config = dict(
    encoder_downsampling='max',
    decoder_norm='batchnorm',
    decoder_widths=[64, 128, 256],
    beta2=0.99,
    eps=1e-08,
    max_precond_dim=1024,
    weight_decay=0.1,
    adamw_weight_decay_other_params=0,
)
Rows from block 4 of the encoder of a small image VAE, named by matrix and row number. Each number is 500 + 25 x the weight over its row's rms, rounded and kept within 0 to 999. All counts start at 0. Numbers have three digits each. After the name is the row's rms in percent of the matrix's.
After each channel's rows are labels from the 100 images, of 14848, where the channel reaches its highest value: "colour at peak" is the nearest of a few named colours to the mean colour under the peak; "top examples" is what is common among them. Only what is clearly more common there than usual is listed. The data: simulated grey scan slices of phantoms with and without marks. In brackets: how many of the 100.
# conv: 3x3 conv (encoder.blocks.4.conv.weight, 64x64x3x3, each kernel summed), inputs 0-63

conv.58 109:492473453505530515516511516511457494489483532512489473485500495568508474499525470456498506485501505493490466510524478519518498481490513462478552451492471518453500498517523503563482468485519481
colour at peak: black (99)
top examples: belly (69); streaks (50)

conv.18 102:519486468520507499492503478535521509522459541551510473485492520551502461496521464516508504446511510534542514564479527505505501489497473518492487532463503524485484500491482481489477474456529496
colour at peak: black (100)
top examples: streaks (96)

conv.2 105:495536500501475467510483531482522523508499497512488486487471499500515511483508499479476473557495418467519504457476456489498507500500513530509468520523510479514516529505459511504419511492518521
colour at peak: white (60)
top examples: head (88)

conv.38 119:497509481528511454489492530481455515531490485487548490494462497527495518488486530477439457533504507452483488459480449499503520494485509482474506493531511465522477447522492526488507518482483499
colour at peak: grey (81)
top examples: noisy (62); streaks (54)

conv.29 101:481501501454479485499477520495533514491479495516486508517446506509503506510498494503474504556515498464485499521469452513505523511546539513534458494507510510495515462525464508512412511489466504
colour at peak: grey (97)
top examples: head (91)

conv.22 106:462493477459474506489487481462509503432437477519501517497490519478541490504491508492474500527470501475496518462533490487508512515502533522495464495478497521522495491517477543517456529522442485
colour at peak: grey (89)
top examples: head (96)

conv.11 106:499521453503482492510510486483520503447481504534486478500416533484487514520509483503471508554495476469533529498485477491520485500552499503497481495522522503509514470493469535530449503481464506
colour at peak: grey (83)
top examples: several spots (43)

conv.47 086:451509452464475493508494479472524521483471489448473501510457497497507514486491510510450515506462494473435525465514491522501519496535516497503467455465510518508501505518510513503478504482452466
colour at peak: grey (65); white (35)
top examples: head (64)

conv.27 140:463485532483476504493476477484536478482456476532457483455491502500471503466484484490506524479480515489495488512524492507504482485477467557462459509478513478534468503472486445531528483475480530
colour at peak: grey (73)
top examples: limb (49)

conv.15 103:495503505530488452500528517482439534502510494497538530518491513504500501506480552501472470541519484493479495506496477467477508502496514529505446517548516499527483442501479522468467532488467470
colour at peak: grey (99)
top examples: belly (76)

conv.12 110:498492444469481483491490457472467501499515502475488497505490531489528477501484501494481484516506513467473537479550488512551454496495476490494437453493498508513532479481515554505525522526481471
colour at peak: grey (98)
top examples: head (89)

conv.46 106:492491497507514492493473453531495490473490500474490496505463484500502500478501489462457480512502413533523500535512490482420505477484534502490521504506481505483498471503532501502519489440471488
colour at peak: black (91)
top examples: dark spot (93)

conv.48 091:465522483446471479479490528435511500429511507494501499527477531497525510500467498498473482543515520490480534481515464494539473505498481496540483470520526500522514489499507510553502526504471494
colour at peak: grey (100)
top examples: head (100)

conv.55 104:507501466487507551515521512490487482500531537484465487485485501456479485491528464504514495465519488511523473508478539505521532489468510475472503471501515506516494571515532499560481481449533485
colour at peak: black (100)
top examples: streaks (100)

conv.5 121:478490478524484466499504487469505508522500470500550506545505502484505474501465498468480481522511503439492522465523452474516489487508500491475486515521494476550504470483508565458494545475493471
colour at peak: grey (99)
top examples: limb (54)

conv.36 102:477516502485477466512470494472475506484500486486518537509482498462490494543481520434483462445498468491479510482473497489460498540516532502516497475487502530487520506506465531465459539538502472
colour at peak: grey (87)
top examples: limb (71)

conv.61 104:488507493475498491530461475470541496482519467426457507501520527458500493487484508483462498511501441440487518462528475497519513504504480519513553470459505499498513500514513486502490477499494512
colour at peak: grey (97)
top examples: head (91)

conv.8 106:492528502449494483514503525466529553488472500489475493509489522434529518506490537540494485501514495499476525500501542473470545532510515539543487494488528539495537489541501498514487514511475484
colour at peak: white (100)
top examples: belly (96)

conv.13 100:475520502510450471514524487474486494483532461440504530497500518507492493524471485443471490530541502480488480520467478447497521492528516512509507474533486499501508473482476497533457503473474457
colour at peak: grey (72)
top examples: belly (64)

conv.3 089:522480472453498558508510526491480482474479538499488525503542502478511478497525495518529534482494504558496496556506541476485495480492461476489520474462506506509490522475547498528486486471506457
colour at peak: black (99)
top examples: streaks (65); belly (63)

conv.54 078:521505457492512485497484528535474485507464522503496470493484492527512533494497464493473470492493456542519500517485510479430500479506520506482492476492493512487487488512529496516415474454469466
colour at peak: black (100)
top examples: dark spot (94)

conv.35 076:537481485461500505495492462514530482500502577464508508501543473477506483515510485518490503490477468555512521524492533463532480466483472512496543493465496515501469512494525525500472483476459477
colour at peak: black (100)
top examples: head (75)

conv.37 082:514480433517495483514487476506459486492479549513494446478491505545509525491516458465458449494526490491510491513518490505524517466486461494477495505507516495464500497499529509562500484461490489
colour at peak: black (96)
top examples: dark spot (70)

conv.62 115:483495479510497466482475489491508522460474476518531522508472503501507498505499512426489515500501489471524521488510449536547513508527535499511514464538483509523495499512477524481421487479459515
colour at peak: white (36)
top examples: head (65); crack in bone (42)

conv.33 125:483503504498521515498559489480529499466451511488476504483487494535495466507548486529539562496478525516489497496457513516491515503478496460496485473465461515517478524482464503517437492474501509
colour at peak: white (25)
top examples: streaks (65)

conv.9 090:484483485533474500487494485517511491480505483522490446493509484525477539493540489482531510495498437501534495523443526510461514505488451519477495494484508483488488486531461468503452474493520555
colour at peak: black (100)
top examples: streaks (97)

conv.59 093:458491492545483472501481523481498520486496486514512525513420479509500471522499527471494502543514499499465502512475474488477525524522536471516467509540489491512513456529491482482433516491507471
colour at peak: grey (100)
top examples: head (86)

conv.21 087:524491429530500516498483471543459510521476543503513475509488486517498494484526457480460485462514483538518489534470495485546505471491493532478486510487501511505471487507505512447482492448508516
colour at peak: black (95)
top examples: dark spot (80); side: right half (73); belly (58)

conv.52 107:492512484472510476520515476476500556476491501488534501512474496521529536505467556544493472494532473480457523513495536509452517547511526531521477515501556517519531475522491490490493493494487482
colour at peak: white (81)
top examples: belly (78)

conv.42 080:489461454461504531511462461541503513507480522533495454516462499468545481496496490474518528513524514549480500522516511520493524516519524513519512478479471489525522529519496510474447484469502466
colour at peak: grey (96)
top examples: head (95)